From a checkpoint of a small image classifier: layers 8.
Rows from block 2 of a small image classifier, named by matrix and row number. Rows with one number within an expert belong to one neuron, the router's apart. Each number is 500 + 40 x the weight over its row's rms, rounded and kept within 0 to 999. All counts start at 0. Numbers have three digits each. After the name is the row's rms in percent of the matrix's.
After each expert's rows are labels from the 100 images, of 14976, where the router gives the expert most weight on average: "strongest on" is what is common among them. Only what is clearly more common there than usual is listed. The data: cartoon faces. In brackets: how many of the 100, against the usual share in percent.
# router: router (model.blocks.2.mlp.router.weight, 16x128), inputs 0-127
# up: expert up (model.blocks.2.mlp.up, 16x64x128), inputs 0-127
# down: expert down (model.blocks.2.mlp.down, 16x128x64, transposed), outputs 0-127

# expert 0
router.0 076:497405515487584503465499492492506471562389487474491539447542569533428528536523543485510440516483514505549516530502513454518465529474486502500500465443506445481483495501495525512465493482563555539587454480476487507402458485453504524454450504473461498518555534441573456473480546541508533541504567549552582445461514491522468508479497511558530394538476460526549584464512437518504515529501
up.10 112:583512506460467485528416481424532529506542532484486486488499460476458483626486496593519475453466528454552395504453567558516464468496545448459481574498527489457453541501506560484504492461486523484542486501593470532460541469489522473471482471557449548445576524551425493474459479482528479510497553545471474520546509568487519474538417501479501478500482530523519467492499512474499408497488
down.10 136:471562505508464456452408572446487457483535469531513497539475503531502521559577504475455509497491455478451481519476550565541382485533562502528550552464487480479547472498465550552585551527513472577521529426548480535539505462469566463492532462501465532484549471456472456458446518491478555504496498461488418494555521501531449465539562533445526539479507515556487442485487542463439502506452
strongest on: brown hair (70 vs 5.9); beard (46 vs 19.9)

# expert 2
router.2 066:562456501455603467486484462514446492530417507430502552439529572560474529509477506498509461524446534503527473528564507457520457466441451485505515532502550468465496489526517515504501475475518544503541464499497540476425476455468518476466473484473455487512497487485580456503515494510526536496465584586558545493508531486558499495460534504585490364546486473466480629475515431515519509515480
up.8 087:519496506495456580482525532473455455498506451492482507538479527456537479513482517503466394599436523470515492512476491548535549581527475513422511629525446440459440539531483476540513491386509516530482484543524489513475452519490564521481508500559472466593440514552544483508465494524507419493449518546460538524512467499504497440453498526459512456478549473525517479484542532542516505573443
down.8 087:509545512476442500519554527495410530598532482511546548450501487483509519527424561488504491512468531508574567457551500481507539547538446519549420536526457579522406506456483547418484494481503530553483434511469456543486437492556442500480534502515526493494475554529448506491468524503477414555471490506488548521454457485503494544523442521470432508467490514492584545418497483558499449518532
strongest on: orange face (60 vs 14.2); bald (28 vs 8.7)

# expert 15
router.15 135:501512531500448508507550460458487545511505481547521512500558489528452535468493506514518530511529508508565568493559473441455514471451539478447535510535543577435519522508464535500481451472454516421482414537553544487470434539532453555427479484485482469434474527515557484472516515497456481448531524481484475559534509463514464560495465451561478473553588448437583537475610472485452563455524
up.12 099:522537528471436524514522501405543461609548459532517425557493518451510591581518450502520506429573471495567520507540435485494508574499533430469519478473486517491505522542468529519513502433445538413491443475595517479491498508473502498473474529479503534483523547554477496483567510461456512542500455479507406443560522485465512482503479470444514531489476552484540430505519480463523518461550
down.12 096:546525461527462563476577467515489454466530513509494566456492554548513454433464549498506488550486609520520516460522447458489497502433455476491492580563511497465440535490491548548434471497576483559489488514493472490523452514518478528501448534537568455510425426491519504475537538527411501442528486581510521561479525431520479510421441458545526459532521459447557535475524492487487503500446
strongest on: yellow hair (96 vs 6.2); beard (60 vs 19.9); long hair (37 vs 14.4)

# expert 10
router.10 071:472463516509580487456471513462488489534420472433516526423568503551444538530565500515512471500503528532587487529517532394543490531475455491445502473459508424451455511475483544523494556451502491527584439505496548510404484468492481454497524479468454490490521576534592474484507541543490523541488518556532532450510514534521526503513496545540455426545470476475496588491537482424456477487534
up.8 098:537550522547539569558516440460493505505542462472502389464502519502520427432530477542513503491584467495494509465468491454508510537503477427490579517440523416466528559515509477556552506521500465414505506455488543472525440534488518541476495550521503512521458552504542539495516506458459463466529499517510428472571542503504512492541403510466482584430494462493597453546544501479450501453532
down.8 108:512552483601441486474487516448552588490525528417444465546498505534440474532550465435477524448463508581459542521515558456460499481458483433511556534539531507446551479498436498559591567478517467497476532513506519560468465482494507535493473490500520529485465450489487504449522550395507494526537514489544471480468508487590498423562511525522487533467567474478517452499498509512413500459476
strongest on: grey face (44 vs 14.4); bald (39 vs 8.7); a mohawk (25 vs 8.7)

# expert 5
router.5 062:478420488470560511468506505455510525579410501463491479431547530481389517517526527505527414535520522508533470528551511440521459480434464509508533438479529449458471532454510494505529476444500565528533477500482492524468466515456510489446452502543418498512470574489580441542517497504515525528498525585507550450486537530479511523477503519581494399541479476492542603491506438520441515496507
up.0 108:454504470496485481512515489505527559444488439432479568509461472464482486401453515563482455480533576592490455532523518495447571513476534556523551462533464478502507533459510513451444475536509558497438452547474536513495522467484467470501585455510513467494513514604444502528571467500483501454507466479510508504469429544514512523546550538530444468524436586471452494521590514567515550498464
down.0 089:425531539509527445469521481518432466511453527523498548462546529498536500431500592456436468483479501478505442484501494523498588558561456512512461499534497503451434477510494504490474454566516485525578469437554470566516499535529525450443513569476478474424503519489504553528529503558463420497446479434466505535524477470512473502417540472456483499612492534450491584505496516477547520440464
strongest on: bald (30 vs 8.7); grey hair (25 vs 6.1)

# expert 9
router.9 147:512520486562408445508506607550573490475514548506489500609467472514525485500512499491538487491521507536456459473482568512484507478513483498493471471431492521606539516551518539487546557495455515543448555446453448487557548439512465427531498440472552492526509463467381510480460544423463512442546491463478481471528482498527472471520532496492528541445535477557495418477465486515482545527503
up.10 095:448522491490529509492538534487453531489559465484546497488501543466457476460575504579524497469542489533477536452471541541511529553585466469485568502528472492534508520470530462522496535488486518519507479494555555439505509547550493488509560343557498427500520515441490424488477469482498499463536492451386500494558458513522513560537492494498427538487472527465473473527506447461383541540460
down.10 093:472520504581581502487510563465476514455499496508531477568493544593509416519551470469463541509454456535550495529464528546514553512561445494487532498498452480538521423504485480519540488499496481552466531483551452461547545552526491470552613505549539437503476448436498478486507499487519472509541443433455458430553503513515541475487483500468441556490443541443482542469467456536396531504505
strongest on: blue hair (74 vs 6.1); beard (74 vs 19.9)

# expert 7
router.7 103:499516475518534542427481487457506530452441473497460561435500489560442523538502490472495436487441590594558516520487462455515509517490448551524487492434556481443489436464495499487540483467505477580521479460448485546468519518516513494487501544479496500525566433510586466538550519535552515464465560574540556560445512549507488413488515499551471420536469457477538566492509436513470490490454
up.12 105:532510490562477569430474497513496435433464481546480508508434534530503475517509528486475512460463551574503488529446439560465525544547435533493470549554503497460423456484498542469520506469545412566530469501489495582519477581565546485507538510542465503520481481578558492516545443494482408480492539574469521533468489558449525455475473505480493489508548462484482496500570536478583429543487
down.12 120:459524441564487579488579470515530484512508476525500537467497539534505481403414504500427517547438534456511623450522492516533572497510464504526525521499469502469485447518479470555449513518527486491426485517461507493541459587468479496433490518496554459493485462521494563493515530514466471458508417508524523580473495517512509498402484452490526520550496494420537545587548433498484520476456
strongest on: orange hair (72 vs 6.6); beard (63 vs 19.9); hair: long hair (38 vs 14.4); yellow hair (28 vs 6.2)

# expert 6
router.6 076:512433537470591482487499484489474454553408481436465558402538543515482524497507499556495441512539524500504513487541506430542478516501450483497488471478509416487497484515501493507464509483520525491568469485502540465414454498489491503436461479488474519502486574472598426471430507533568538567493571558539576457532533471541491505499490478568503396512500532509515599506509474502470471539501
up.8 109:573491519536482488478504486487470484584470517449503408500422542507588552480439448529436450499518454455489496534456543487592520565465534554523493573480514481514501456511480483501481513507472463505542577552507535434496461524521564482480520508432499520498442500501557528495470454370464497507474517521513411513556514445526489511598528532467491505462528504589513489474470513522545488475484
down.8 100:522484465520458514525469550435537522443501547492557504521513500509498471531453512587469471474557509531487604467554518514494585526540543482556505442420523529542490472547529500432491534561540427476460433582484516509504526502541400530503491495568516465447532438459461538464491488489477497457488486457439570460407454544495507542521515463573455499480501534480481495562492449542490532475510
strongest on: grey face (45 vs 14.4); grey hair (33 vs 6.1)

# expert 14
router.14 068:508407459502561506511495514503492500528398489458493572416544543558432499488505560508490431500496520519540480564551499426509465529473460496471506458457499453477468489500502525480483524492579529540572446453464496511449482491460522487443486470467450537501553559494522432447516515543524521500497563567556583460492530499521491513484489524567494393542460483504561578499510421514447494510517
up.2 103:550450384543476465546490498508490431567513517476527497462488488498535400445468521502538459475550521488484498443470475506498497513439499433446490515466509536555442579543570487483479527491549470471535527560456537461500475545553477487576449501522518536474517488485490527457420541459490505432478535595487494530470512453527533549543451469490533589506572457517557441478483510500493477453560
down.2 111:476524461531530568467544540461455491499475420432532489505451556470460495441532496557471445448484464461408533515432467514495580560488480445492509513544512497525418503512529416581450465517486455511477586528525513474527464569556485575489493558546555483566554395467485502464523511501499488463482516523509512516535448488471471531474459443503549525470542523489521458514487420528527503487478
strongest on: green hair (30 vs 6.2); bald (28 vs 8.7)

# expert 3
router.3 073:507412470527565496471498528482473506538412491464483557423502542572444506502504549492497456512480528548542498541531475414553463544485452492498503490429510449493473505522536518463468518481553539543572459466453487543443490502467508484457500482503429515504538515468559434501484498538517523492496584595561575464474519506505469487483482514567475374553483478489565576475498439525464494531509
up.2 112:461487448544444471535522545453515558482498534543526516469469458475480512527604545487524483429439538441490464464534535464573477508533470478485443513432541499494443456527466495439511541469469519480535476470499476544571515506485494491506505421565440523435568516488419560506481412441467543455488532523504535542470532565490498557466543463510487557577482514480543506572487490427493450535499
down.2 131:504519541477456483529415498416531504482536517458432474548480501501469482559566431532426493511506524475495478462465540492557425508469540482474562557475480492418556500545469582585555479491454528504507499483531554473511505431489568424465469495465433509542467525545482488571540514475499551483444477515537417521501548543503445493491491541532540566458483483547489476495547506481479519565428
strongest on: bald (25 vs 8.7)

# expert 13
router.13 084:518395495453565469493484466524403494501498508503482572459514475517554496490459510465452456578536518515550522525487433459496489516457503481544489488437544441400522492493511458459470473466547506508578468582480513477475490470482499526520538521477537500509535544505595496522491497538531521487404561578602544527442542443535478482489505494604498461504536475499498570469475518484457478494496
up.10 089:542554457489466579538503601462527530498551422476454547570466476509436544502490436524456485480459531475520524490515513560559562489562504488488511503464485520494501425510525452547534504503463557514400586476475479445552482512487518452492493493527467481592506496521481490525554524512599442445450468463516507546545481567486563490495490536484458453509414539463467517537514440523495537497482
down.10 089:546503511467521457490490487465592525562494615448505505530483459500501469508504483508474525475528450458404409449468514448481527470552571504488446433446537485505483525540472465485511526476468470495501560495501515432483550476459476514592443561514582536501534523515451502463450546497486416513488488489493502425493558540481455478541544498470539546503501494485502474502416520446609466475522
strongest on: orange face (59 vs 14.2); orange hair (27 vs 6.6); bald (25 vs 8.7)

# expert 8
router.8 121:490554582560531425468456469538418504481481434536453481477523430499552547461471484458522522539455448432489477526443529527486521512506547569494486504553530516437492527445439547485513426480441518471561542498507493518521463497480494555515541521450495488462522535524468528473478446566478552535467503468441484515500409462573465543484610474428484445498483511518504481441470575496522524523527
up.10 095:539505508451558525521489434505521465574474547477531444421546525500524527514492512475558524487489499484553589450485467509490411460506468478439512462537503524497523480464452526541465473521502541507548494504531464458474465492440503507463439524478523472481484446498561504503468540535493487601502503486565508474516660422419503532459428509503565482557463466478465599522506485472511482480516
down.10 116:519466473390475548479546442532514494572535506544522499476516547486496524578521449468533500536536508504530534486513448482490483514584452503539511477486403498466483568491543537467448539457525550522483465478486482499418536529408492537480473496500523478540477544524548448528494539538437520496477474481572524494451539539447516427443388551531588502504429485513558536505485441467516461513507
strongest on: black hair (49 vs 6.3); beard (41 vs 19.9)